Weights of a small image classifier.
Training: muon at rate 0.003, 8800 steps, batches of 256, held-out accuracy 100%.
Data: trained on fractals drawn by 1,000 iterated function systems, in grey, 295000 training examples, 7.6 epochs.
Rows from block 5 of a small image classifier, named by matrix and row number. Rows with one number within an expert belong to one neuron, the router's apart. Each number is 128 + 32 x the weight over its row's rms, rounded and kept within 0 to 255. All counts start at 0. Numbers have three digits each.
Before each expert's rows are labels from the 100 images, of 14848, where the router gives the expert most weight on average: "strongest on" is what is common among them; "patch colour" is the nearest of a few named colours to the mean colour under the peak. Only what is clearly more common there than usual is listed. The data: fractals drawn by 1,000 iterated function systems, in grey. In brackets: how many of the 100.
# router: router (model.blocks.5.mlp.router.weight, 16x128, trained with AdamW), inputs 0-63
# up: expert up (model.blocks.5.mlp.up, 16x32x128), inputs 0-63
# down: expert down (model.blocks.5.mlp.down, 16x128x32, transposed), outputs 0-63

# expert 13
strongest on: dense (68)
patch colour: grey (81)
router.13:070104139120068107160158093085103133140163099153100185103124104137184173103078094126126118160135161174119134073114107140122110110132081110206068100126137087094113160067137167075109100111141080
up.0:132160085100080094155133152108138087154123172132146124086099092184098153115089139132176140073095205172213138108132098165113138075081148104144107123120121102144138167084100153138166143113186108
down.0:147147155148188099075075141158069080154107150090127135078106131143111152147098143151118146105082152114157032079203121152130152110121179105167123132087067123188146095082127134116135139126133160
up.1:122060104091130134125095096167107107172126166103186113126146141123141177126115111113119098116092131154078142061063132164171170180175179093110142061153150129105135126152141129086120131135103164
down.1:145188092125114117116089127124117122104148097131106160111098162138167113161112131117142132081135135146169211121133147148115121092113119151109164134036182104063135139163132101173100119100062152
up.2:145084138090140082078157149130098152116117108147102132100133150156161119150138176125084130177129108167114122129157167111123182088199068122160133107134110138100121052129182107089130149067088122
down.2:137107119126161144131105116219122112064167179118052160157149109139103157088165146165109148129081114119104077207111095112150144139104138130124133122109181116099115156049138106169156097155155102
up.3:105105151188143113068120140178116145148086114192183104119135117076141120141157129132109141142114170075090098148090148051055150130137121151108094158134148137155101133131127174118125201163121103
down.3:173124111113061095136159119091108141105149068159141087155141128155132103170142159127101090170128158122150171121117166120106135105142155128060133141170124164098147130113132129131136085067120101
up.4:133124142121088175116148185115101120114148090162103103119181087140154137111168150184134172084145075109146149135153079131088064100102075133158154115126117090052065129099208111103120110140147121
down.4:136126131108087115174163117102116111109106049153129087133120117163114122147165164132132135155108169112080077187140183093155092155133140083129153172189131152111153142132153134080174132152121169
up.5:102173072107090108115140140136152138139137144155102110084085115090146115139046112127126110124179227175176138108145179129163145112123106129157129149084138130097087098147169126096126114040090105
down.5:106152109135186155073144066181099098124161141068111121092084107113071111116120072130162115098134185167126141175123172148200146152127119174095124154092104167128136155159086128122139135098141050
up.6:133105124161051058131145169131099134096106115111178124121142136034158153142131127108111106121114138136175117167146150134070151069168124167191139141059161075149148160129155113161126170184111105
down.6:095109129091081182162080145143194167153072144180178126101159058139105127130165113133173117103170148136112128065156140170133071097126111146125142129144124132108128112148183124136194121074195127
up.7:066089187126147204109138116170118142110165134103147159129134193132174123103055143127128130134098121172135110134086110123104123138157094105163135147118155110165138215121134137086091055112142052
down.7:135155136125058115166142119131140089121170105165154105110109100104181096131130160118071167123168145167115148122117102147151172062170109130126020151106049121082153146073123151199158147114167091
up.8:044177131090142107117120146074096147123159139173151209116151187158058114122123087038093125114127143159138134128082120114170135165141107138087086129127090154123144163100084136105126153092158093
down.8:123123125112153134090163118067105091127104118093071160099106165090079116140105140166078110160160140139100164120138146074167151157111067171158153100112137090078111141208096111137130144176076140
up.9:141107116136097069081130142075100112108125154184152142145151142148160087140142115112079127054108173138148125124113167146166176121136101145139134138151169152106076167126120087078142165083156110
down.9:088105123127135115150108157135181083132126128160137142149089066112127117157121178155152128168074122150158133107118142162140176091101116117149107113072142137135130125124161073132131103137159142
up.10:100140116078185189103079137128131132157141120091146172134185090131120157132143111136071157147127114158134120050128102124129090071120151113090152117120121115130154153085109160123164117071132073
down.10:123155139117139114112106148138098087132139080171129173091080205147107149100130111092076107096115143110157132115159168125096126091180094069161141135092172119131115130163181164081143171118095078
up.11:134149067100120093111086074072101109128121096119114182110110153049151131115155129105078151080122088186188129134104156128111159123146093174144122108152143088186174131131098148138102130108132056
down.11:100156118112126107173184118096123154147147100143119075092087140102074161088111106113103158069210132134100070118084153141095123144118105109103133141059122127178094126130108155178157205151154127
up.12:078122128133107040158118093080108129144141150148126183136147158099147126143164132143088081111110153142090109083077130104144115139140069127120086129095082175087182101134103044144064091094169125
down.12:131156139151134173124091139124115138146140158121150108087188100141113068048152099114184117145101136123146162125154140117138144169023155119155127143114213104081137097172128135130122128116137170
up.13:133149130120137070105101112100097140141050149127073091107108170115147156132104138184111097121162137142216099092135121072097169163100090140165115155147095140117140165165125097105131122125167117
down.13:171130208169116141156120029078152098164186125099126150130153094195111100153162117145162137129133064153107153142115093158205169170060111111175189121099113127140129113138138113100124155143134180
up.14:106125118167194109136103125156093123110151123085089150153172152146136121098169081092123120147131104122108109176153147199134113134153086087103132099091079122111140087114090148126131115121137086
down.14:103204130067188096113175156125117078144190183064168149107151132160104142066135078121166124122135165130143078172116130086064125138130108135102115147119144139153145095090120179158075123122149073
up.15:107141067138139087156123138091109101139173136140101114130179121168158121137163138125096164133169109082195136127128102149103138090055117094105120044117127166097089127125152140161155147131153140
down.15:072126168168112185171105143120110147087061160150134118132191112112130151146230113078151112141128121074104100088119141119140125156127130122169164168179113163178137118123170104134064075098098100
up.16:132098205128123155119066162150093164122087121133069129093130146157141128176159117136132094133186100089161083150101119073056112164140143165111158119142129141143175093122138138184092079131147117
down.16:122112164097116144124127187147083170157076173172095114098109161170091176165196145111074088139181122072074125111151140160016133121155124153147141132134109089176161200119112171072115125152154135
up.17:128192037122161117110154171132081096073164170144105125094153104161184106100118120139118157067095089155055136125121137166191087148158097133165104112118126120105153143106103112134142106094155172
down.17:123142100125160129086141110099171157182163133106176107121156105185108130153165122111138094177092137073164125108157166110115143200075124113068189130132200120146144080099158165157122112079154124
up.18:149168123126119092103141094071161085144163116139142124134158120134161148142100137153090096122132220155159143172099179142136128107091108157107121106125112107119086146117103118093143193146156120
down.18:128107153149119069109114130131130100150184129189150108133136107135151059118125107150187158133095166135094142118137095110164101092136155085211077131173113156095114093061100130119107121057134161
up.19:097130081071086079177100126091156119066081128163171124208154075118127119135074136144138175098196113159127127142107057111120149155081145140165083117179163120158089073159147106072111106104091119
down.19:130130131120106095046078122122177123130066128106191096125150166112184079090101155152155082153085144122098124143075125161128155132180113099141139100183142136114163159125123188152196122138127116
up.20:185131143082120063154109113078100089118123126116155139128167140165094136084182148118170095076085116137103167178132091136133076139156092148132157171107187115121124157114138178122099128094117121
down.20:141128140116154171179076120136189139111165106069100116151140048140142141097126150137116152130114138132135117061140090137067106115094168122140143127103158155072128159124115130141136118162189130
up.21:093106165124132151124116101134158134117080109144074109139129154121190135132129173127130095054193119096177157089223132169103101141175095144122105068102100086189141140134144138098111111101112122
down.21:163149128012101140189114100093156100112131125110179183195133133173072129143140084121107187148131133151133109112085084151129175139128134127157164146140143157177120075130107156150122132172113143
up.22:141192145124134096151176136157168115119135145143169118156126101191143179096171133169144126088155200054212125176213103171089073125109121210158090128132112152104140128093101114116116120101102112
down.22:118075132121134103132182150118109084136111127158138124140158160196238129163112101169169112087123169087108120075123067135156180073094179140129164105123101116199157091152075104108144106066123182

# expert 9
strongest on: two maps (100); sparse (100)
patch colour: white (52)
router.9:075144116122149129175161126145159101145137129134151143106126184118084155115133104097129116187093139160105159202166190132091119108186106114131161163106181102123103091112161115144091131186128062
up.0:107059116138144155131121114120116140104124119167193154181140108104152108119184151161132137162111137102088111123119118119108156108153145121119134113122192189074110091200153092114099100094100161
down.0:118097173093172142168135217133145085152171178148141127153167142161088149098083135154092194180094038110068127135179171155137069183105100128063101156124139089103120142123148132143125057138140111
up.1:206139122126122125099186102096121134136139171111102063135090079155142114097169160118152182101153130136090112150080113117131167139148114128151106133102119107198115165133088116226099108119120211
down.1:169096080174057176117086116159079095071095088153162169179130180097122099159080194136187097068135168125178096144090133112102120121167174169117169129138155125163102129177115095102128117133078128
up.2:131124121092122091129071195126126144088143178155153183129107184076122123147081082097117121207114141175126083133136179092155187144158128161108097097120156114141105080138145089097147143086179102
down.2:126091159119150106175145123144112154128113093137093167085114069158082129105179159166174155158101126125141140152097113102196116093064135082152114165133114123144121118148043139120178105155147185
up.3:145174147100176166099063093121102167105142188122093093138118120130163153118135189122137172129113097058159096113210081183136166110148129150104150077067092146093139096105105129130097113047124183
down.3:129143169136186080090120098133086140113080174141088164123128167118147098109105103126116098125141054129127169124120174131111153099106132138117055134094087138198106141134144112068103159128135122
up.4:098158166134084113136148091159129111108147137107139212112138147187156137114080113149178103114097055118118131078155116170203118168124165124096095122102141131122090089071106133038122131074151170
down.4:147160157150112123133115100062136124106155105100180150142056125080132095112083088086119129156135131153158142100121143101063167160124134149144143134143104058158136229132114182185113137165100058
up.5:062163120054156079105115127065133087130107157144167135162160124138175177163147144107095162149098129076198099153155095159142160103132093134174087118115117080093114108106132068129102125150102167
down.5:129143178106147066089139073060114120124105128121083143148088124209196071107084161128168115162154106136126151115114116116161117180203137147167146128108158134144100159148128148137132168158144126
up.6:149147161118141118106137144160121138171128091119125189137162157219100150126092103109143122214110109122096121127133089117088125148166153199082137082122127146093121113094095115155094117117117195
down.6:117114149105108138109087113096180140098080119161178121145126153121110137110148088164160157162118088168154200146072131126170099127164086117078159159156120158139118182200089104112104135173145092
up.7:166110057090159160132158092152147161144099104121066092097137195137101129131059125143163107190131123133062032104146085136126181140162100164127103136095110160164149099159143166094102146067130108
down.7:113157107108187119174122111072171151162129124086145126123122183132069109120127101127124078161109137135138137109143126108091100149158135177129135116123110143094115077125088153163108132122127130
up.8:064119137086138140077160137096145150107096107160133117115166117158128181136134114140098135147159174106138145097116133122103113091143077153158111084121004114124147132097164091155132143179150076
down.8:170077086124123081114167175144125088129093162127075126148180175132080185173137159143158109084057178126102082152151113118176087142092115147154128115132172200129096092184072139098165165149105156
up.9:124094091137155095087123116178189127136083093144143136122033158055115104127093116105117084160136154180168086085083125126136121107190126116172160120089124091150170153097118146064145161158110146
down.9:160146094073117132129172073133153172155118090170078120151193105168122136122088132125125145086115195153180162123122104129178137131128088137170128094136066126122170149122102128094202137107083094
up.10:056122111102102193098142152138113111120079057101126125123178067130069153115202128124112129154096097135116112153165152105165101063160202129082178093187149203129141091131152130130136083099091147
down.10:086133112147084105159090186101134116057131192153113057108120161175083131105086152131162077071142091169141152143135143171099079162109152092115157091116158061143104139143130139111121126088160150
up.11:121117137125059140148116080175150122176120066089143121150094077133165110159083068116165138173153174201178101128108095148174129121199171100121152120147124112193154130120136180122132118176100106
down.11:114152136150145156142118137078119114135146110141055140126133137129161156129107137120163071080153201107151066140112131120099121098150132167150066130119100147086153128165092123086140117076168127
up.12:048139095152180074144115138129145126092112107121139176127122190099133128137128101104137125132124111131174144190166141116142129167194106119134175113104197101140080048141105102095082164138097081
down.12:201162176083107180138123126192123176130122159064128138104124050141092121115145115107076147175162157136096124128084115137160128087101146125084122184107084128113155152042102144202154093172156144
up.13:136180178139111160136191160141153141109148136132088111088139097146142120127029166159078130084162193102102135125090142087105088146082132082190105090172038125155198156123117138139141085149123104
down.13:179106130122121093128169136096134168131126209158163087130129126155101156096072166153162137147145113119144118139101158112158117079120092102173115166184076173180109084149056107081108099124154143
up.14:103109139111150135115100156132133114128092179144079119101141131120156156166079144096098161073154141217151064094109132129189087123156073138155117120163127104110122092125133117150099127091137117
down.14:101139157124163136064124161163117115112151174097120185094149131097059141101116107079088162119095139172184122116136098113184154168125093100145169166157165167118105104089086140131141137145069116
up.15:132100190142116122104152120158115143107134081162109124127096098169103136128083143126139088103151216157169153115168142109169097100131139159103152146142124156140127202094110118097150140081104137
down.15:120077163127123157135160177179100112149142078207073094140154144112118145168128125102078145068161166165127123103124154164113139140111166174139109134158170164064132118101120154150110148130088147
up.16:168125175112100185145120136141108114075115132129092157140130151066089092150111123185118151103138027181087102097061124115098106166145114106131129093149150134131163122119145119108084110106160129
down.16:124121152147035130141115105118148141111118144133175195092033108100133122108110096125156144109146173202131154070131116171165110122146077142131133148099108113133108186104088143126146131120101116
up.17:159114189137176153095181162149103129085129152122101099072136110179098148100180139098088142099095069102136141140182142169116130137094124167111129133076132179110092125152175119169124104115150171
down.17:049174161150186051101134164133093121126129125134146170121154121128099144136126157165074193092100096120149080134145166068120130129146148172145149140136100083174087124151157110140127142169137119
up.18:193107124118057146125149119157161097164110155106187148146101117158106120099163157135102206227143082151078128141146080130156156134111107146091131170151132135142092124171104078143138089155105173
down.18:075155106143130123163135106132136135141099145127194110104100186074170130154095099168167079122173035122105139114106153083116142191152097156099144108109215103149113086184122168079093123126137133
up.19:110134135109092133121140130188109177108136105134101144140106134090142134130075132142088164132148133135160100109162102145183131100170111086139105076138142056141133122130135112117171094167135048
down.19:141119105159149103135148141129131104076118117121113159125072138081149103150178131099104174158088040065118108159110172132189162145141096166112123180169145146136133042178128063123111105118151194
up.20:167095122135101135149155175126130110157103074176129114082109094143129147132196158151123062132145086108130120225109117132127107120126157177121143111192124153095170074190105125087154086123180122
down.20:123156155043099188141158150161145149145157135150115126130118091131135188131149114098147088104129118112136122094202117159071137119139149155083147105079175075145145114074176166131117127166116144
up.21:118046161134092210102128083189146158124146116098113121127190097147163139153170152104128168119141205090095163112118126149148057128095143120119139138144090145119136184129144101204225077122112168
down.21:173168057130165111205146112074153105149159087189054126117148088124125125121128138155171138116169132103180135092134082152100088107109156046208138117162145111153158118141080159104135192102109151
up.22:100146185163084154121152190188096139107088116107169117082176096175142159130128164158122125123142125184150093117114097108092100139181181142090161116122081117091114117051110181114137098136145121
down.22:089125125123077147125147105075124158123156145162136093143116148099100100118116127137158130141135155153161084120158139093078094066185081150127136157131098139138126092141136154076111084116129167

# expert 5
strongest on: sparse (59)
patch colour: black (81)
router.5:139084043127119110137136126179089126163147100108064109105138146136069157106075091151162138077111151205115091120180106162147092086148152089133163058098123131164103112127147181096148152085086102
up.0:080121103160129103143170133131169126108182143102115112144132134116133172130109148122140175134178127130142151112152157137125139113111146122159156092143097099129135105163119069182143107074097107
down.0:096128142138156053067178084078104092140140111111114158129132149147140083115130108128126123103123120102173127164142157117073115156104091162099155128153119128183127121129119151130100123089139115
up.1:132135112098141135082140073073072116100095152091135136141156223097153128109139115158137111142093177206154122081137151129183127095189117142117133126120077157103114123160109084076101116070100122
down.1:181073084144139100177150144148099094117133122089142099113156136128105116148201138050056145078098137111176153161201113132148152146143107143178149151143158166090071147128134104143127102130139120
up.2:087102053120131126131137131137150108135147125138158134131178119132051162123100121098111157121140140159139110069156123089144092059161182124144179045118175150169125154077100190109181111101085120
down.2:179150144116139153088143168188115131131076126126142103154128084128144089133099109088069150166088160081173057134147105091157132130101108155143143139158027158203139095135116099120171131169096132
up.3:131145121155153168159144158083109087149136139198144135130119203149114146151084106110078127020136106128121173141137140157108109150150096096137120128179105084178140152141130113135175156087124186
down.3:098071160159152171207046160115165168062092181189118111112152161058140115135067163130088101131116123129107132105093115140136154122114069094157108064165120110156106115123177084120111115151143142
up.4:137111125125086141158065144147133156112127039126111114161149158143185130176194142117155134128148064119046150153149115146119120125183168091101126179158175071197104089138140125135108124124099160
down.4:129097126098104102101158164084092082112117195140108118164106103074076113115127114200154146140094151177125133140115131144172193098131126106101132113191204120140096091129125121102131108146104178
up.5:084130109101141171113095115110122119131148178161129131141127107049146160138130117102094144162166076119129107054166154195137146124099125108154148081118158122061077097138187077066136071095155119
down.5:149103149083116054105155155104109093117148129120107107136112129105152118129132078137127178150140170133088108088047148109115139126094077121149197155071122163133084219206166161166139133111106131
up.6:092156133117158079182128165122120129114128130060079131142145131114093112181102145105166098076112087117125141201134109123126127151141145121117141181122176170188104089121115151210098097104123097
down.6:087128137076159160124087088133144119155152140143123137145114176064189119105158096141091096126118106132158211127137149115118135129127100142162116166100192072152119099120110143120135129149158185
up.7:146154096065166105117165152119095118150131200121134112106129116120086180117083082117102136072085193156182104139143120180178119094150106079168113087103109163194172155113144152111103116110096073
down.7:105118127144149141139098180112147049124146122072115151102116166114085151096104103130154128124119141127132079175137133073157153167160137176089136150095066135178125121154092135142100110137146050
up.8:081165136156179141092057122210106149116128148093118086160174121132092164126036120128129150130149121132139117145137117152132114119134150066127145086139130118211103090081112177113173150105061082
down.8:133119180130176118117166125155163150087087120138091149159103108126109118118101150130157104103076174064090070202139136056134134169140101204122141161113112181140143115132066121195139108191126114
up.9:120096135143164116057166082129126107154173130170142125077141084112095083112201153162151115117070171111056081202118167059155145093146170129155117122127168159136188097173131103104175142084139121
down.9:174101070148139086121099124113105106115137169146098107136152095105094121192157100077042130105087124140094164098116088148158114153152102112141124104127121180127123180142085097097126095100146099
up.10:137072174153103067114118071137117132115085065132070111178146136156201079116126106131159115129132147180071205127136117125160114115197137096133137148136148196139185147162115080104103136157082113
down.10:136201109087136064073158140136116121149148160106150120119140158126128134092132138128142105124086131141155106117065150126061093142146094112155196110126181118135164126133147123110106187132147148
up.11:115113086153131079114162142127078150065142165123102102099157166168151140127119073127180125115110138088123153072135173099114124136147103147148146148073146128085145123099102049130145095103165143
down.11:107133113109073116153102117086153175150130099141129123122122152091149090137120139067131065153170125161052157186126096068114163130150127145155107082091086156115109115105141168134093139133141129
up.12:147149129196149171137085162092148099116166061108109153140094159088084079081181191091119093137095102125128153185122153150077144096162153097110100091172164091142134091141125178134125126124114148
down.12:104118137119111101119105109126116160106140180110115140135148093117117160109080064141122170173145083189139100092101132095227079181146115109167151115104134156100046127198129074117141136141113096
up.13:091150115099176149137161117106136159192131143124155142103148173166109190106150157124126072160110091186121105124208180123127098068119109163114150092122125113098124036069125127172092133058090152
down.13:195105122085123111111134169101138091132138099170148127159119158161032171124172125099129125120100114115097096169095066086143105122198131157115143112160200132108146095154114114156105125148152207
up.14:149167154146082154153110129135100121211120138081100159091117142111150189166125160072082103104126095117116109128141162098099107124140103156040103187108126098070126113068149157215106087166159136
down.14:113120170072090100164089129072142068145102134151144086122163143113208162142133099123126164147189169171116113104150142146159106122138142092172142116079176153166118117132130147125126075122128065
up.15:111148161078099116088124066144101152105181176102149136117172114126169121120116123111161221167120089148153166068179099118120155132136135134120118142077141112088071078115191147118087064098147103
down.15:129048139081092134162104073121142171113120168109172081135140084179134070182086104145146167138160080108094135081084110133184140153082141122103148097129122137095084142090113115101127124117110152
up.16:144115118064087082175128081131121155157145131099140114157069109145133165141129152118104137095134108178122162129173118123153167099109188152119096121166135182130119184067106134155128148177118106
down.16:110129130149151167088115133124125094088070098075106123108133172097151126142101119161127134139091138088172066130101122118108083147146187161118128062109100180098157122148199092105091158139107137
up.17:109128093061142137117162180092188122138136136143139110133129128085126105117174189120171093134161130110066159166145186118143074145170188138117175100129171092081104080182089155190098122090118178
down.17:137103093095163121132120135152068116131171149120102123099126178101174117095124130126118139099086075170124111146097115173224137151062070115159135108097112170092122127112118093167154154124089195
up.18:163092105080075126124161127210144170111091152119126120063120118147134127116138181085080097138139198201095146153138125110094135086174081101137146145062128118099098123143147119180179110173152060
down.18:112178117124112143128166143114155110188185122096122058036111123140154172136160163123146125090125156124107111088123173089155129088076144157088171119084106119177101068078147121148137111130160132
up.19:115129153050143097150137092105148137131152174133161120141217121134167104125130104160156139123111040117120160092135078137121147118173101143140147039140153138098127111134163098096084097101093133
down.19:102116138111123083146138115089143142083107165144076083126128104121171183147054083113126136117130190164171169131097099132175187158128132134163133145148115101121109121107129114108115147160106155
up.20:094097147086176165137184045099091109158176181146160123120119137141208098073119170142152118126114089115114106159121075059104102125154147079086136123134146102101110116151121116120169142168140100
down.20:171095125130105111115092146193100152159141138141169114137142088176070155152152146104102123136132152189130152092125148104098091042087100095098171107141103149150146164130139099132201162134119123
up.21:165098189069142086092171136102115176119119107098156154138146108137129106156078097195112114160125087148108134158073126067147147113125115133136094142180153093165132110167095135120186154129118147
down.21:182131133171140119083152125135152148108133196085119055071136126108121165107092105165138168094150177137082099141126169138120140171182114119145132115048208137133113124070142106115121107157116196
up.22:116147093139119083133088089103125125135172161167139137141099204127142169089108058102103150154167115135086112135130165136140139186087053069113089103143118121183172126085075132099111122123149107
down.22:076151128103203096171112161131149110166189160166173150107094132123040130172106130139098143126080136121101210154129156124063130154146139132161152132083139125082138170109078165149130119124138031

# expert 1
strongest on: dark on light (63)
patch colour: white (48)
router.1:115141135126086140139101160114073177124142121141150156147112138103174118169066112115138086112133151182165114056072140151134152124175123110134085111141129118095146142114117112142137086065112085
up.0:145065163087074175152107120133163106138171053118139169149130086141149127181091068150124107155163057177073200090154091166108097100139149094113127129161192091171134138130113124100142117152129100
down.0:077146099084165083039145125119115171135077153202134156127142141100104112127050139103120143147111168138142133148074129115149176145157058093168112126115167130140102081171148172105150153156094097
up.1:180122147110098117149154188122145119153071094136149102125174059180162178161249155158106155138127169042206106146137114135104122166136126156102162122142095153069132158116103126163157105147124122
down.1:126125140176140141141130144166123087136168126162182155084111135112103123172140110157152094103159116150185105105111106038106124109157171076183119121158183109184102061136187105090161204142111117
up.2:164192203120090092095168136165108173148115156121161093134104114184216144139064088162098137161157160115161105155117065133117134126099133112168122124091114104152134086065160156094143131092044129
down.2:120144132195146109073115108214090142088136113127079102094107158067117112147102143144114152085128180119092155191098114118155165149171133185135160166094137111137131122109113125167142098131199124
up.3:139129089161158144071052112182102130092069157078069125129171145125111147155106091117093142078081109125166123096178137126177098141131152150085174099137123175112141082131151120107137097086143141
down.3:084096113132096144193110181119179161101141133159127094141158087130105136126101165091104151108185166114106115137177118114118192128101190127111095139198087161188066101139129159148097140107168149
up.4:164146146156150203101140078129093136207121117115113168108068175121114124113143148110133038152097080137099147147191163154127157132098112156130095124119148109070145075157134153150124120091146176
down.4:179064173156106111103138102117142144136077111147109090166124127128184100175089130096145113120064158107140100127120101135146185162155169103198087081113206151123077149142152085130130091106135203
up.5:106150178100097100134145126072142123146117131186101167146119149136160170144204133108090137132098056080132140075114106121117050192174058120132150101065121171119096095106143101146136130099138147
down.5:174097180128135117097102157120173103169166126177082137125152143105168193131160091127096152116095123142135112119138138112075172139199076145139141113136077115153127122159150111145180161089129109
up.6:161159032112130104158130150185100095160111136119164118119125122161111190093122116132106166156130121153163109088134092118158110055142131145157130137145135144206115121119111133153128124093112124
down.6:093143149191162112096151163096150090153136129090131084066107125164100136065155095100120109104178129143193124127208137080164121061149155151103098084144207119127104066099113134164107112121097184
up.7:131178123093114125098130128121093121139116118090156153093120169142104151123123092105151084090057175158204196125178140156096139106163125142134136147088097179085106091159096143088104175134165065
down.7:155079089124134182139118127148113095151114160133139097148136131134171176108208100091122161129082198131079081077122067105206157114178136110139164136105191135110063076153164122104123069138147173
up.8:099133054125161169086112183093088094096158139089063164137145187097073143106153112091078126078119085139088146150089116151118123168205092101144130116166140122160170118151091136148165123041147098
down.8:101193178123068112151150094049192131124109122163128101133106093127135080107102167147111168080145147096170114091140157114114128123102116113154128194079092128127139202136156129128114127167162148
up.9:173080140127172135099105133190079114104123128114074125144138121115127133147157093161132081091083146113119082076114105132104204113155151163156107114117134142107196121078189108144178122045114133
down.9:124149119128099105098066123048144109108123171180095126136103107052138169120125111131108198134148155101112101119115165106080104156195089146158083108119135152118081158165138114171162132166141132
up.10:129145078104173114158108083080143135179095139071112078133153117187144177150159117134123102127130144166165080140163125176098149104167130133094132120068111124149140109115090120162065132149163099
down.10:128127129089162099187106159149124089096232112116132151120090143050162120111127177081121132087055109124112167191192123118126153146065099138150140135118169090156139080143135133110126102129105112
up.11:078127144092127173130154129083100143177126145132138190120163126126154171159141142104156130134137118078147122124146119075108118101154096106158145129092142113110096058112127134165130110130112076
down.11:230111111136133134119109161113138090128128139183108094170131134096179119121154088131044160114129090113141097148133125117172076113092100156149148157118210141111130183176166128132125104133172154
up.12:140200109096077126134197113113139145153142122133154093122134145171144137132057097118097131146186199134157097157153128159116120099109115088156111132109109138118154150099142122100145079132125130
down.12:161143187185196107102134133137073111136144127066033095095115136103111123139129110130184117106143162138105103124111117115196168136169106167140111159130096136172128122127078120099104114103135113
up.13:038180095100129136126126175092133184079063167134170160150159128109154084108088156137153123167111184111168176055121132096119141095130103171114103193133135122126119163137139094120156130090123113
down.13:101128133105152134140118148154124103120072125104141120104148184137132094110104146132100059188113159110122176090183154115169090140132154148108094157135088147144140146153122044062150123138146082
up.14:144142070117137140132152198082113061093135106172110117147129143167078115097153180111116119072117089077114108195073127144136121111088149100148170102189175094113181154149143095132068156167123180
down.14:131117163030133093116114095100104166047106096133116112099113153130052140207072145145124097112087130106163116131155095063098084119156123068152120118143181088119138152103168146117161141140156100
up.15:136110047186169137083126111179160105107096103143119128217131095167125085113142169162114118112117130078147120138102076149108124134122164135130124048139126137097102163151152140106132126141094148
down.15:110054100155143120123131103119121107070122172067066088137150121149110108103147179119096103131128125093204112096141098111123162187105145162106113106151105182098113138169121142092078157205121119
up.16:041126092160133135093116119087061111162123109101127190115128093082163168147170119157153162141116105127143133139089146148150145138118175136115097158140075130109128080148095108135131103028117130
down.16:141150098130081112092161123185133108132083092106076106063125124095164143137137092131090126069155128129086132151101143097172081110166129164150153112075172114165129225186161087078173154171191100
up.17:119157124143182111118085187164141092070120099118133062133101144068108119101134166140101092079096065140149081173137194144138112071152119201162134089139091094128127162162190110136120175113174149
down.17:146114119121110123083126149086145151062095105143101138114125117143156066163060153111129195170104133162181151070078121122136150128136134092116126188165044138089125141157144101082114102205133143
up.18:070201160103122153104137109127145131162148173174169158096104109131093152088114121130093121069176122113158138090123227096062122150186168163096129092143127095130094138144108159088171181184157065
down.18:121090102118120102139172152118125109147134123190215142135131102131108073131139202122099152167144096075100097106161134114128153059103079142137144129174103091133087094183124133136168192196126097
up.19:173110148170068077109185132185118173091100176222112091115100162138174171142086112160153115175117166121168130079147116137092158105137091121172108122047136130091104105112151111161156099125103176
down.19:165086141176070126157043091087118094136127109154094121159087094072145099148130137139128156099130134161128126147112142138088144151149167196187146107065201109113062127108119129076152132063114142
up.20:098111042098143116128108139185142090135143157151180156124141084095118102131098089119129141102155177231197165125129145173159154067151090131115128089099102128127090151101123131142161100074100061
down.20:053176094068138145100145133084126094131160105082101142079058147124048180090159097121147135104140162114127105133121199124120090133132101150095175152086099094143155143099127158197161137095173073
up.21:090139120120140214091138080150166111130142139077166190169120126124103098079166113087173106149056093095066135059133134133185130147140159111080185132176171135118139127135073146094152133132091163
down.21:127147103133147073132169144117198079139132046155096139104116162181122116137085139093085091082135161117177116137166121096148048105116143085149132127123121165107100141195110161106124141132112151
up.22:105108167124161162111105108130144157067084066136093127129095172086109075114156140175120103115088102114124145107095123139121102113194149094142173125133157095190116170170167148084137110121113146
down.22:223086105127135098172160162156133159135123156068111124104192093159074087099111140118118162191131132119108096136140085111169134148097113139154160164087163123088080130161091076145133091185171157